config.toml
model = "contrastive audio-text model"
encoder_activation = "mish"
text_encoder_norm_position = "sandwich"
Rows from block 7 of the text encoder, named by matrix and row number. Rows with one number belong to one attention dimension. Each number is 500 + 40 x the weight over the matrix's rms, rounded and kept within 0 to 999. All counts start at 0. Numbers have three digits each.
# q: attention query (text_encoder.blocks.7.attn.q.weight, 320x320), inputs 0-159
# k: attention key (text_encoder.blocks.7.attn.k.weight, 320x320), inputs 0-159
q.89:474455541452464500545500500500470459500500433460500466500535552560577500541462442500500431500500443500500432500578500527500462500535500525500446566454500500500500554500565500500532544500449500547500500500500571468500500500447574500437500549500500452500500500500500500561570500431544500437500550396500473423460445500500500443545526451541500585500500471500500456500401524500476500590500473462500500436530553432398500472500598453558541527500500500460500560500436528500463500566405500
k.89:500500500500500458580441500571500448554436500448432500500500500521455500500444500500500546500500500500500430533571444567500389500466539500500500500500500538551559556449500540456554500500558500500429478500500563552547591554419561416541500575522456566500500455500561500434500500442500500444571523439500500550455479500500451500539500465500470500500500584588500500446536466455450417559500544579552500500465427500624500417500448597500500500500500472500555464500536465500603500470500500
q.90:500500444500442536528559452500500500569397500448566573401428411521500570381500449500562500463452557500443587429500500457500463559500467500479500500500500609557500437574500500500466435456500453546500542500465500548500549500500412577500466569500500500448449500527532500457441500500500467500416586500500500448598572500549430446500500539436423500500442500500553500500500471552604500500532557500409500500455500535472500500431517500566583527551414536500500500500500500420563500500500458
k.90:426500470500465500447552500500500440500567500467441550500562520500500557500468426545500459500500398553429500500500539436500564500500447534454500556442541568560552449436500500559577462500567446539589462561438423500545500456500500572500500500500565500500449560500561454500500545500456549500500500500500500500500449469500546500500559500472500452500500500414500474500403500500570460553537460516500500447500500500465462500500575455455500457500500480500529560564500500500418500408500416
q.91:403500404560500500500500454566500500423443500500464500500550547500428447545500500452500500568466446454500470432500537561500500451500500567500556547500432500500565500500500500560579500500500500571456500500500500500454551474582434500450500500500467500500458441500548500500500448500500500500500500460500550467406500450549432554466564500500500500554500500552500500426500500500584435500500584500500542456500500500500500500500500566568551552500500500500500500443500585500563500500463500
k.91:445539467500500500524500554452500500500500546461556458500500563500500553500409468500565559500559416473500500500500500447467469500500590426569534500596500500500500405465500461559418432572423542500500500461580418500500500500500432604568445500582464470416500500591561554474500500553428500428445500417548620450500416500550500458537471500550500552500500542447445566500463553442500578500526567500449462401403500500500500543551582500450500433500637553575500448500586454440500500400381541
q.92:500551441407468500548500500540447500424500447454573590500500461567448579500416468500500500438481448449500456527436398437453541549458500533561438465500500500500500500500557432500500500500500500452500554552500545500500500500500500593471500500543500444424500448500432557500430500467408443442533500500500570469500473445586548545500500418500500564500500537528578543500477529500537500500537500453546500429500580602395500519430539500500551459500500457500432500422581534500500500500463440
k.92:397500449500500500500500472500470451565500440500437500546500554575500604544461453431500573575607500500573500500500574538500500500500500412446500533585500468545500452447558500500423368453460500500549470470450419418500500537500500458500396431542569551540565500560500589500500500445385500455418540392550565500435415500531500500500554432500536500500500500500415580581553422423582500420561500500436500500450549435439579565444549500500500500571500500500500446500500500500500500500427546
q.93:500500500542438500500500548500558446500435500500500500500539589500538538500576573539500500472551500587444500500457500545500466500500445500500500444455435500554472414554500500500459594451538550473440500500500500460421543540429500537463500500398500569500529500599500500455540555500450487608542460450500434563500500500500500583541500500500532500500500543500428500500500500500500575424462456552500500500500510500442479573500500500453447500544552573500500564500454500557500458500500573
k.93:500500565459500438500536427456500500551546465500463463500500500565500464500401500572500500500407500451467555520451456500544500500500500500575513500541500500500500500558539500500500500534429500579500500500500500466551482500405500442500435551452500565500500452434527580537453500500454500500500561601500500500500500500563500579570500500500544500437419500558500468452500545500450500539500457500456500500473500500549500500500456440500534500500563500500544500537500500540500500611500500
q.94:474500618500421536558569500567500543500500464500500467568500500549436500500500565578539464500500570546573500471500549500500461500500500549500565549500566500500500556500540555500500500500557500500500500500560442500500500500459500500548541500500539449559549500500500553575500500467565549500500500457500500500500433476500584500500500408449500576500500500430500574500500500536431500500500437500451467471500482525500500500500614542500500553451446500500460445545433500560435532500469500
k.94:468551500500525500540549553500559500500435428500556471500500562575550546551546563500500558420470530441500444445500500459500500427535500548500500500500500500500500500561473500500528448423456424550500558500545500465442550500437554573500568500500500560588500541500551443500480500500590500500518500500500500500500500500550500500462500469435500500500426500431500500468455500452500500435561500443567500500500500571500575527404500500500500566463485500500530433460577500551455500500500500
q.95:541534500529560500562543500573587500559500500475440571500580500500500441500437532477500500500447500500500459468541500467401500500410500500500551470435544500455500529500435500462500500433577453500542434398500586500500565500500524522500544500580500460500500453500500500500500500542576500500500500500500533500547500464500587566500500549500500500447456567500457466531500583500565556530446448500599500500500534448427452553500541420469500500424500500500419566500500500439561500557533500
k.95:441555525553500500500539434500552538500500546500500532500500455436539408500500500500567500453500562500454500570547500500571500409500555500500447500500578426543573500500463500500500579456500500500557500500567459500500554500500445500425461541500500500534500500464500538500452456500570500500500500500554500500500557500584468500500418426500427472500575542500557500500500470443500437500455500500500500564453500500500500500500481540573452447561500500500500500584500500500444428500500440
q.96:500500535414428430500445500500531525500500500559500500553560500447500562500500524500553456500409532473430465549548538500434544500500544500537555457500440402500500410536500535500500500559425446500500402471500500500536603553500500542420451500569573547500420500555426560500500443569500500568500500550500454500500500500491500500500500500456553450500462500500444529500500528453500500436500449537541500500437500561552500500464567561443500537443500535500539500500473500500500500535500409
k.96:455558500500587500587547500527500571500434438580500500500609536558500567559500500500500500581440500461578461500545454478500500444500500408542446420595544500500425422500500500500500500586500500555500563500500431555596500500564500519541461540500500500500528534500500464577518500588500428434500434500500500556500543469500578500461500500535500500500540500463500500452451459428500500438500551554459500460442500500500500548500500500443500500563578500500500500500500500500555467608547500
q.97:450577561554554500500540500500447500474547460567564500500500500543500526500500500538602441532500572500500500500446500546500470535456456461445546428500500500500500445552500500569576500540500520419467500442500500500545500500500500545500559500500500457500594559465500500500412500446546438500599442500441500549500500457500537475567500448500500500560448500553452500500500443422500500583500500445552500500500500500452500414462552500500567452500500500500500531414473444531500500455500500
k.97:377447440500500500469500531597540478500500500436500500500475500549500424540500552500483500528572500500546532558500500461436500500500500472500500500500500430500500533500477439411533399500500500537529500437500546533500554500456448570552461500561527471500500452500529500500432572459426547500549587542500551464500569500547568500547567465441532457564500430532500500446420404539500500500500559422500500442532574500500465451500500533500500540556436500500500500500500500500557457500457544
q.98:439500500457500537565500500500500500476554500439400447547500500412500401500475500500500500453536500429422500453587500477500500456551500500429500418500546500524544532500525542559500462500421420500500578500532468590500500500582549558500432500500500452580467451551500500562500442500542537571560500527433426532500500549500403522551453500419500547551500500500546556540500500430500558584500500561500547500500437500500407535500500396573500557562500563500537500500576500500500500500449500
k.98:538461544500500430500543480500500540500479500528500456500500449500500500500568460500500500453500500435500544500500500500589500500433540433500500500500460461455500535500460500585438456500500500447500540500500459500500500500500467538500540470539500500500500571500460500538537452500464536500500457583559534452500500532568470466569500500500500434500463500475551437541557451500500558437500500500544500500500500500500477549562465500461424453559546594500500500429543550455527452519500442
q.99:500500500462500546500454500500536565500533419526520500500546565500500526500554500536586500567500500500543471500500456545556436500547429431500500500419443550528500539500557500461500500500500500448500500500560542500587479575541500454500500500425500432554500500500441500397440449462536590500461568533500457500500481559500500530544500500500538464500500500500556558500500500438500570475500573500457500500500500500540500472545449500458500438500447500500500435551569500548435500500537566
k.99:462500573423464500500500500460500466553500467409557552559500500500500500522500500477591457440500568500603500548500462500564455500500437500572500500384500536529443500467468562532500500500500500424500456500549500500444500412524566500500406534500500500444500500500459500445581466457562573472500500500500500500500553500431500500500462539446500442500500500574500500500500500567500500565570500500500500500569500407500500454500500433456550456462500500416543500456463500557437456500560500
q.100:584458500500417500500550440538444500473500438473500564565500469451416532500543500500500500500433500500500500541437579462576500500468544500429483500434451565500500500500500432500408563500500500500500500500481500446500549500500542500500500500426563457561571500572500500451500500500500465500551500511500500500500500500547464500500463542500590435451500578592500500500500462500500500500500500500500454588500457500535500459415500448500414500500403500500546416569500500586427500442500500
k.100:572417500500427556560537500500500428538529444500479458520500545500500558500500435577412500500500537500557500547500500567457528528500500500581555520500434500465429558561500539527449500549446554547449404433500500574548500500500500500500530500521500556500500500500500500423539532459442539553464463455500500583500500448500500441500530500500500500537500500550467500500500524529500442450500465500500442500500427500500500545500500447500500500433539453500500500456545545500500428500465548
q.101:524561500500500452500453500459500570548500500439500409500553451547545500500452558433500437500549500500500441542500564500500534500534476461588500462466542500500500457569452546550442500557479457541530451500500431477536500500436500500500575500562500500500500500500500435474500500500458554533500554562469423500432500562453500462592585500500500458446528500467500460461461500500500500477500500524500427598526500500500500410500500500461500425562500500500500581464500438500577500562557456
k.101:440473500500472500500500434465563446441543581466500500445500500500500465544500546500530417500453500500434600433500573500470500500500500500500500500530551500557500540573500500554477528535500500500500500500576462468500458500500500500500410475500500430500408500569544449500527415500500564500500452474531427552454460599500500458500433500500543445500537500442500500500457458551440500500550500557543500500500500500544444500551500500429500500500500500500456500557454500500568580466500530
q.102:500500500533561500449417500443454442500500500434586500457500500500500500526435549584449500500500445441445427547500602418545557430566500428500451500500500546545500500564429527443500500500500549500500500557467500500545533500500500500442500500500500500447500500500465500500559500500436437500500500500500500571500540500454500500500442439420417544425500500500447500500500603562434500500562500500500500537500500500500500437536500472500500500500452500500529500500500500500553445448500558
k.102:549579500407500560425500590447472554537614433500577465500500461429436445500500500465500558436435419451500500473500587538500500393500500452500500434434500583545449546500500500500564500582500500500545461526435531500447500553459500500569556542397500500500500500500500500500549500414500500500469555442447500470500500593471500500500500473500425462446500500500500437592500500500435500500456534500465500436600500439500451500500546584551500500500500430500500469422500586559500446500500465
q.103:500433460500500500500532500455555558500500500500500438552500500428500441500420447500500434500500500500500500500500442455500573577500500500445464500542534500545500500446500500500407500500550500500550500500522574500527589444464534459500500408500500500599500454587500500500541500500500427417500470538545500500500567458545500538556500457500500474500543500500500542580554551539522573468500500500470542500500500500451443500573500548500500564602500500472500500456500500500475442540547464
k.103:500500563584500500466500439500500530500500558500500500526553458500500500500554500500500500500500464500561571500500500500500500541444440500500455500500500422500500500500500604411403486575500453590551500500500500578500500567500500500500500547534500445544500467544500552437444500465421500500431545467470500442462478411500466500542543456500500500500521407465481451535500415448500429500500500402463500544442500500437421537552455500446500540575500573500530471544557500423422500500500500
q.104:459461500534500607500500469500500500542432564500508585573500500481500441500548500500459424500500500500500545500500500500500500500517454500500449555442500466500454500500500471554500561500500500545500444600500500536397500446546426529558425500466500563537500500500500500470500500500500463561500568533500578450524500500534500500500500442592545434413464500584500500420500500449447500404500443500431500500500560453500500454571488529537441457526500529461423500432533500586500500500500500
k.104:552549536500500500500500500569438500500437550433500550550500469500469500425500500469430456500500479500500539569500420500580547457434452467467500547552500500500500565529572462530500500500500436453500500443500441500549441438538500463500500451500446459500473500447542500457500500436455500546533500500462434500500500458536500500451549533500500500500471500558450500448500555500580462446554500500500448500500500536570532500500500577444403500500405457500500500500444448500461427500444601
q.105:500500500500500500500457460446500500500500500446442466500500500432500500500458500581445500500550500476500458500500570443422463500534500500500500500451528500453553500500500500500500500469549500500500500500544536531550500547500500437450527500500433570500500461500532471500542458500430500463422454542500500500543429500424500500500487500500529500472526524500500553434500465574575500500500609500607500500453500500500458500500500527500449500500500500500500542459540500500500440500536565
k.105:500500449500417500500448500500500500500458451500500500589460500555500500530462500467500500471549500544500500481500500540500500456536460546500500500500500441500500500500422500500500500551500500500444535440567500500531500428500500540500440541500500500500500500500545500500500500551542500537527500436500448500500547500530459500500500433500500500500500500464500568500434434500536433442500500590560555500543500500465500566500543500500500500435461500463500449562500500500545500500500500
q.106:581500455455462462500500567451500500447500500500575599500432500551500500500479563500500500500473455500500500500500500500500500500441500557532500580500500560500547461557500500500570500500500555436500533564500604451500500438535455530462500526500500553500558500553462500500500500500400545500449449500530439500500500500439500431443500500500445477473528500454473588500465536500500500552470500455442431500466500500500474500500500500535500500500500431500500554500500563500500557592500500
k.106:452418500452500557551544581456500564500500500500593577500500500452500568500500500500500500584424431563525500541410440500500500500500500464500500500500582500500500500500551500441424500500500500500459500500551500453500500459525500500500500442500565441527583447500500548561457445539532500421540563500500545500453500500452500443445500500546548431551392500500500500500433425402500543559500500500500532531500455473500500500500500500500603438458545437438500500562500500500500500583500573
q.107:500500500500562548559500584500462500500500500500500553468537500532500500500558500567500577500500500411545582500500450595533500532500500553388500500500464500500549500500500419500418452500500539500581467551500500500416500476500500500561520500500557500547500500567500556500500565379500437438500478556430442500430577500500551500449500464500453500500500462500500555549415535543555576461500500528517573541500562455562452461549546457500500500417541451500500500586500555542552500500540500
k.107:500500500500448432556500500500500500500548500462500500500500560500500452500500422500446500500500500500450552500500500500500463562500556500436540571560500500459500500500500540437518500500500405550563438575500429452464500500500500447500453500500500500474561500543540500500583500444500500447500500500424459449451500500439500454500454500522500500500500500446500554469556464500553549500456555500500500442536557455537500500447500500460448500458500500500500535575500448473500500420454500
q.108:500544444500500500543500500550500500500500460500500500462427525398452431500436543541486548426500500500500500547500500500448544500556500465400500444500551527438567455445465461500500500418500437500500500500432573500430500531500500500500500500500500442449500557500500500500500568500500440444436457458434602560589500415461434437500500500454443529429423500500500460429553536445570433443500500537474472500550500500462500460500443500500500500568500500500500500433500551500500500467500500
k.108:548554500550500500578500467500550500560500500500425500500461500500500431500556558500500516500500454500500500446500500500500450437500451500500418500535500500427500500455500466507500500500541500500420569460442500415500560500500500454445500500500433500500537446500500472533555500500500480500500552500500546550500500500456500448500433553472537430500456460596464414500445500531540541500500528554475472425500474500500460423556563500447467500500444500500548457500427535550500500500500474
q.109:461565500445454500500500594500500500465500450500500500418553500438500434570439535558541551500449545500500428418500500500572500500500500429500500554500441500500528563500563500500444425545500468423431500541466571500500449500562551462500500500542500500601500440433452573500414527500500500500586500403539500500400500500500471500428438500500500500500500500545500453437500427521515500500448500500476565526500500500520567558552448538500500500468530577500500500500500547500534500500458500
k.109:525500471500500464542500500500552557567462410500617500525460425455467584566551405412500545500500500548500424467500557448500604500500484566453500500500500445533500544446576470500500456500500500500500460500458459500500595470500546500440427558500500500500569500466554500549500500500454427453556417528529500500500500500569543500454460500500500500547425523454500500500539500426540569500431500500538500469432576500439464500500571440500586500556617556500451500500459460500568564500500500
q.110:500500500564424453562458420500500500500431500500444500446500460500559500500464542500554475500500554500458500456566500569479500500446545479500579500500439546500500500592500454444456563500469500500500500460500441500500528500500500500500500500449500556441471500500500500430500415466563500550500500456568500500451500500386539500500571500500500561500500565500571571500579465500500465500534500438500500500500460500454569478500500466584500500431500436500554472500447500568500531500500500
k.110:500500500500439500566500500500500500527547417457471452553500500542500500447500527552500466500500555500500500458500500500500500500438424500467567474500436570500500438599500500595500574540500565442546500500500500500500430548542527533456449500500445500500500432557413500500547458500580500583500540555500500535500500500451500552517577530540500500500455500446500463500469500561500535500465417500551500500479500500527500500500588500570500500459414500569500500500500500500500449500500553
q.111:606580425500500500545544500562500500500435500524411424500562464500500533451556455500500500469447500500500462454553400500500427526557539463461548500543468518500500500500500500548500530500500500549500469568432500456544500543436541538535500500500500545544585500500588543457500500500500500500561544500553500500443500559560500534500544500500551500500500464570500500591500500415500441500500500500426584500500548443500463542564500594500500562500452500500473547500500443460500500436500500
k.111:500500500435500557528500500468500448500449500549500500447558500500556500457500500429547500514500500463500463500500500441598540500500500569519500500550500427500437500443449500500453415500557500544458457500500500500451500559500443545436500451543557438448551462526500591500500500500452500550500500586500552578500500531541500500463544500543464500500423500448500543532437558500552527500500448500500500422439500500549464500500500413500451500541500417500500543500500475447500565435548500
q.112:550562500500442454544576427526500500500500445462500445441593467463458500500500500500500421500500500500500429500500500500500438500544537455500542500500437453592500500552500500500415500500459461500500463430500446500442546500500592535500437500500456475500500528500500500500541500537463449500530528429443500500566446500428455468500443500500547440500500535451500500433470463433455500548500500500500430453500453500547500443500500570500551434565535448500527500500464500526500565421564500
k.112:500450500500455459500500500540553433450500445500464561500555464468417500458500442437500500436500500544569500435409556460500574500500538479546466500500431500588500486500500541500500443551500579500573500467450500453451500448500500500449500476500500500500500462474448540500428572500555500527500500577588447500500500500500436517500500500450536500449500500467547618500500500500500500500569500500500500500500500500500458559500448500536422589402500575500566457500588500456537442500500567
q.113:580536500500500500421535463553529439500540500535452500439500431500550557432454451500518525500500500500500532430553500500500500500500500500469500557405585500456535556500500537500500467500500557556579500466547500500448500579566500545500500633449500470500500603500500500500500500500500500462500538500500404478542433571500449500500500500500456450436500500500462500465500554500456446442435500532500440500537500500544500411500500500500500500447500437500500500500500500441419534427500500
k.113:500563574528500500460500443563561500459500500453500500500500431544500473500586500433500500500423473500579500500500500589500500500434500541500500500500596599500500500574426569500560469541572439500437500500464500500500448449471450500500448534500441563500500500544500535448592437500548443526443500581555445545563476590500429418500500559500500500544557500445500500500500500500500451450446538522500500500541500500580454500500462522500571500439500530522500500500500466500459500500526500
q.114:500543500500431563529500500456584500566500544442425500500500500578554500500500500564500461473500529500500500543500550500541546500500419500500500500500559500423500500440523551500548500500500457578427500500583500500500543500500500500479500536500500500555521500500417439474563500531545593569500455500500459500442500500439500450500449546450500500437500500500454500500524594500500500500559558500582500500573464500572500586500461570574500542500500440521500500528500500500500500500500559
k.114:443574500500500556500500447500500528500500548500500500500467455500500500500500433500500551413536500500500582500538591549500460476522500500623500573443556500567500449580419500460456500546500500554500567450465470453500500500571500500555537500500500461500500552435500430500603500447538476500500500500500500500454579500434528447555437500500434574500500500535549500395500500466500500500500500534500500500583431430500500500456500500500453500570500500500456539500500500530577500458500500
q.115:500449500500533500500500449564475500500500500500500500464406500529500500428549500460500500500560500500573624500500500500564500461500453452500453549429561428500597500411500500500500500444500522459529421500450541500500500442458590448543440500500500500461460500500500418500500454500418550500461500413542500456447454500411410500527500500532500428445500500469420500500500500464500574500500535500500549437463500500500500500500455463562520448560500500500546459500500500453500500514541500
k.115:500578543500548582500500537444500456500452596555447500500500500500544500554536500500433416500500443500500500500459500500591453500500500500550500543426500500500554500455577500562539560500500546500500500442500543534536500444473547500500480500500500443500462500500500456500570500500409537500500458500567476500441500450500500463428543500500570459500417500568500500500562584500469463500500500465500430500500500467449500460600535431549421500500500402449529500461470500500500432453500500
q.116:566500531535500450538561548500560450536500574589428395533500500500500500537500425500500500452500500500579500500500566500430447500500500568450453500500500577529438500541500500500440463464500500500549436450444474426500500500500558569568500559454500474432500500500530548549567426500526500500414549500500500500500500590473500552462500500471446552500500424500500581500500500543500441500500387500500500438431500524500500555500500500516441576551500462500500500500500578500442500450573425
k.116:500583458546500436558547473500455500500454571500430452594500399500500557500422461431500590500500572500500500582526500500420537473500442500550500500580449434500500548540500426599452427500556570457500500445450500500549500500557500500559528445579423540500448500458428563500500411500565500555500465525500500500567553500500500473500569572540500451500500455500500500500456533542554404544537500500553500500565457500549539500541535445474609500500544455577539500553500500407500500500532500
q.117:500444500537500500446500418500537500500500536464500500500500531500500500500421500538500500500500500453530557500468500465427549452445449500500500500500555500500453452500537500607500500500500500500567465500500500500534500500500544550500442500536529534500538500500500500500553500500500500500500500500536421500456500500584468500448500421548500455576500545500429500559500552527500611500500500562500500500456500455447561461500500500429454500500500500569455500500500456500500460500500500
k.117:447524500500500527426536500473444500433500454563462422477538457500500500552500449500550500500456500546500500500540425500401500520454549539551460500446500557537575452500500500500500537451500500438437500445500500500500533500500500500538500500500500500500500500500500469561500500500500535461500551500500500406561558446500432500466549500500529500500448590525454500434602500500545500500424449500564542557500500439421438563500500527500415500500562500500500464439500585500542557500446500
q.118:548552500500474500500470500500500500500500500562500454522500500561425527500475474500433500550500500500500557500407443541500500453500586472500500436467568500571447500522582452548534437500500500500541446555415449500473559500500500550519500500540460500593500500500456500533425500532550416500500563500553500500500429594545500428471500435500437500588500500469500523500500500415570409563529448548558537500500471557500500500500447500500500500555500500500500564574543528434500582445500457
k.118:500462530537500500462540537543395468500500500553456444436558445500440447500500500500500464500548566570500500500433425500500500445500500500420428432548440500500563466462500500538539500500500536474500500545542528540500500500500500452500500462460500550469451500500500500500442500564500425500563500437500500526579500475500553500563500458500500453551552500550500602444500443500568500500468475541422474500557535500500500500500500548500570500500500500500500500500548534543558596500500556
q.119:500500461500465542421500536500500535463537500500437500500500550500418547549418500500561391500500500435500500500455500500433500460500500449500500500500418500560530500565500500500427564556571500532500500535500500500452555535447541500440500500479500500500425500500500500500551424584438465438500500533549500428436500537500500500500500500500500565500536500500458500500443500462433500500500561545539500500451542500471524556500475500446538500500471500500500500542436439535529592500537500
k.119:500500548568554500550520474500449500500550411473500500500500500500423432500500500558449458500500500500561500500500544575500500567500500500500500469500443500431553500500578459474431573500500500455550500467500457500444500500500448500500500500500500449447500590552500564472500500500445500537456457458547568423444500500500405461500542564432539500461500566500462500441440565500533457580544500500536528500457500500500455565500419500425500500464543563458500500553500429500551500500500556
q.120:561578500500517500500440500500500459500555457536500542477572454500500500548500545553500471534500427500455529447562500500535500573500452542413461500518426500500468429454500500500417559459557580472500500583500529453447500556500500500500500500500500554500500500500500500500557500500500427439500556500500457500452443500438500500500500500500500500500500500500500456500560500500474500500469500524500564500452500500500447500528500568463500439439561458500500500575500442500500500500437500
k.120:500500450464500557500567446500456500500585500500500500500572458548500450500564443469412500549564500500535563500447500500500500541500530594500444446500417500500541443598500443500500477538500500531500500564535500457528500500500500500500500500500500500500554500567416547500566560500465500500500447500530500500548544500468500462500461500562500500500500500500551561535546424453554427500500447435500563500500500500500545500440500601500500532500562555544549454563500500500421500438418500
q.121:442442500500500540500500549409500500558500557500500557500500500500460500430439500570460541529586452546500461555500533500561563500500575500439500500582500453500500500500452500459500500444500500546500450500500500469500576500421500500531482500553472500522524465567563453500454424500562500500550552500401534500459574556500500417500500500500539577500500500422500500455580427572540549500500500462457500412429469500500500500565422500500418500625469572500500500500500426544469500500500500
k.121:539428441500500529444468554500566500451500500500540500530549500565432500592500439500500500532500540500500431555431500500416481500537571542456532537566500500500500441500500500549500500573500500500458437500454500500500530456500500457529500453500500563500432543500566500500435500500500500500562500500500450500500500500500424559500500570500439500452500434464500459500554500500555500454500602465500540556500599599430500500458473500428500434544500500532500550500433500500500500550577500
q.122:554527431500500500500500530500554564429500500433500608565463500475500500500500561500552500500522500500443500500417553500566533500500583500500500500500548531500567445434500549500500500459563500444440500453467453500500534500541591500500500500462552534455456500500500427500445399500452500553471535500529442500500500435500500475541500500434554427500553500500448500500500479422500444444500500500500452562455524500500572500429584571500453500606500500500461548543500549549500500500500439
k.122:527500455500536602500457500500500500528500500464534500552545500500500500500500548500500433453469500500454500500571500500500579500500459500543419500500556500566500500454450500450464409500545500500500500500587500500500554445500469578535500612500500500500500500461441432500500424445437500460500500575500447500540500579537568445500439436436570500500500500572500500457500500500500553556536531500500568500500500544500559461484500500500431525500500500500594551500500551500500500564500500
q.123:563465420571500554547467403500450500500448429450500393500450419451500500500500479500530551500500500532567539441500432462549471566535500544500435456500500500426500551500500539460466500500536500435500500414461500500500515538418433500551534500500541465517566450445568460500532439500413423545500500500557453456562418500464459424500500446583458500585423537500443500500500500500561539500572500466555500552500500543500500445454553500468500500413552445500500500588436435467421528517395437
k.123:500500500500500500500500454500556500500500500540500430500500527462570500557500440438500419500471500550554532445500474434537500500500415500530429500563434500500397500555500544546500428558500500500500500552573500436565500500500500500593500462441500500532454500500538500541500408454453500500465500451500500564500500462500557435444528500566557563500500605500565500500455500548500460500548500532554467500595500467500500500555500500479521500455452546574500500500431500500419404446422452
q.124:583500500568557413411500500500500500500500500437567500529500533545452500540456544559500449425444500428500434500500595524467500500423430500500554500566500462443430435500500552456500500500425500500500452538545548558560500468500500500500500500500548549500451570570500570595500500500465500500500500500500500431500438500549500500500465500441500542500500500500451447500500470444437500500598500571500521535500500453500419500500500500500417427535538530408429500448500454500547464500434500
k.124:500448536550500500500423599500500436537500500500575560500500552446500538449545560456548500500456461500544500500547584500500436459465500500500456500500500605500417472472500500532449477544500500538533571500500500473500500440518500556563500500537500530585438500500500564500500552415500567553500553444500434500443549500475500500455500500473429544432500481524441431500500500500500500500541500579500500500500427571500500566459530459530466500500427434548500591500500440500471540471500437
q.125:500500566500500577500500500526461500447500443500453460460500500466469500500550500584550522406500500445428500500500500541500526443500412500553533460569500423446422408536450500561500500500500540500408551466500500500534587500500572500548500500500450464500500500500500500455568500413500444500464500500500568500583500500500500543500421500447500500500500433570500500500461446544560587500442500500500531556500521560440536500500431446544560449562459500500552450500500500437500500500586467
k.125:444500500457500500500500542500486596500500475500443500541448500435500500500460548500553500439500435500432442500500500438438500551570535500455543443431500531516500519500429500544500500412452443500457557459462500545500500547591532584441441432500414565427500500500540452500553541426585432500500500545500500500500500553500500417435500500438438463525500463466500500500522500447545500548500500500457551533452468500560500500456468500500564500500516440500500432469500461500500548500453577
q.126:500548500452500500438444500500500548561459500459459422460537500500539553500442423500500560557546548500528500500566538446500500500518500500500432500542460459575561545500556576412549468500500553500582500500470419439553500500500555455459427553544500500435462500560500487500500500500566582500448500394555500548562550500500500500500546522546500551500430500524500500566581500500500500500500500500464449500500500500500500434500500460500445500500454551523433532500500443500543500450500445
k.126:500459500500534500445500621500500500500555500597539500500500590436500500500583559500500500500461553564500500460478500550500407500555462448591500562500549500464500500500500500500500500500525500404447452546441463549445459500500445500500500500467500405599549500500577500551539467500500500561500500500534500416459467500562500500423583468500500593500500570460459500579531568539500450500500534481541584500571548500500500500500500500582551500419500433500545439500500464500500400416500545
q.127:446500460500500500474542500528589500451550500500530500500500500546455500534416460442500500471500531461565500533549581538546453561500464463410500500565500456500500453454500413500500483461500500527500500500553454500558459429500557500500500500500399500458500458500450552557422563500455531447546500500500500500455538596500500443500462535500500500500583500517446537435396425500419500500464500500557435500567500500500603500500500500425543500443422500529500500461446500417500449447563558
k.127:500500463522428450500549500500530500500416537500500597500500466470428562448411500500500500538552500557459417500552500500500535550500500535500500569545500500500490500500500500500455500570500466500500500461590500592500447500568500500460500500500463547439564560500500463500500500500573500500431527500531500500500548500550564442569500544545443440500552500500500557419446500429500500463500434438500436440546500528500574454563452500500593500500433500446472500500500500427538500500500559
q.128:431500500539554428500500500500562553500500500500500500500500500454436500399552500500500563500500500500545500500500500500456480500500547467535430562500500556500500575587445500529500500547500443472500574500537585542558550500500500500500561500439438542543500500500453462534571463500500500564500500500453447446557460500500500500545540538500500568500548500500500444500458500444438462538459534500500500568541500562500451500500500500462500500500500500463529578429453536500457440442500500
k.128:500564500500564463500500500572534449500500393500500500407500458549452536500585500500531565500554500500500500563450564437500433432462537500578500593500456578500500500500434500403548562555500500449547500500561500500566500500470570560536561500500500500500500500473500500500500546500500500537577467500500461500541554500566500500500415500500500500536500542442500550444439500500500595436500500384500524442462458500573462500543500500500444466563435500547500588500500500500435460500500460
q.129:500461500555466472616538500560500500500500500469457500500500500500455500500573408405438500500552447539443500500500500500500557500527564554422500500500500554433500500500500560500500500462541584500500500500528500500460422435545523476468500500566500500500452441500500448556455454436572500500500500553500413500500556456428571432549457437567500500473500473500441554545436500500500500575500500500568500500559500573455500500435500528500500500464464500443535500500500500535547587500590500
k.129:500453530500448500575456500462558581445500584500500500500555500442500500557500449554426445500438500530586444500500450500444500442500500500453447500500500584500500548461408500500500464500500500478451500444554500553500500500500473500500500527541500452558500444451557478500500500500449419500439500438448535558500441500500547534577582565559500500500500427479500548444411500471500521545500500500500500500548500468428500500500427532500500557500500500560500500500579500528536531500546424
q.130:421500500500500549479428423500556500500500500458535453411500500500500500555500500458420451450527546500553537500556500500537500446500446464500500544535500540500472465583443500556500500500471534450500500500460500500416422573466500433447466500436500500424500526500527500500500500548500500500561500500500500500500500500529500500455565500500554437500448500500469526452439500548522547413500500500598571559500612565586500500431476500500500454500558500500500455547415429500500500500535500
k.130:451563587551609523500500416531500432500465500500482500500571500500500500400500500566454500500500500538451530547500500413587500447500535543500500470426500462500500445500455500500500500500500500454500500557500500434459552449500500500500500500417436500425500549587559544500500555500500500500585500500500500466556500464472500500500500444500500557500500569500467500500500500500527500468500500500500548500453565462546558545500535500500563548533500500500500500500500462500552544500460551
q.131:432531522500459530459500555462433500548500500500444500432575500500564406464442453500500440517535444562545500500551500500500569500500500500500548500500500500500500448500500500500500500500570500500548500500574549550552500446595435500500500500460459545565454467526500561538426447446546500500500500500500584592519553500500500500500457541500500460500500500500411417500500500500500500425500500500392591500500542500500500500500534433500500500554535500500454444535482500435439447594431500
k.131:465500500500500500438500500500500500531500419500500500437500500500500500500468554500500500500500551500500500432500500500562464500467435443500547500500500568500535500443427528429500500500500460517439500500500548500455500523500568500500500538453441443555417518530500500500448532467532398559500573500424500500548452575500548500500459500469500524500500500462500570461564456467440443500500429458500421449500448500426549500500500500500579454573560500546478500564500500437412447542500445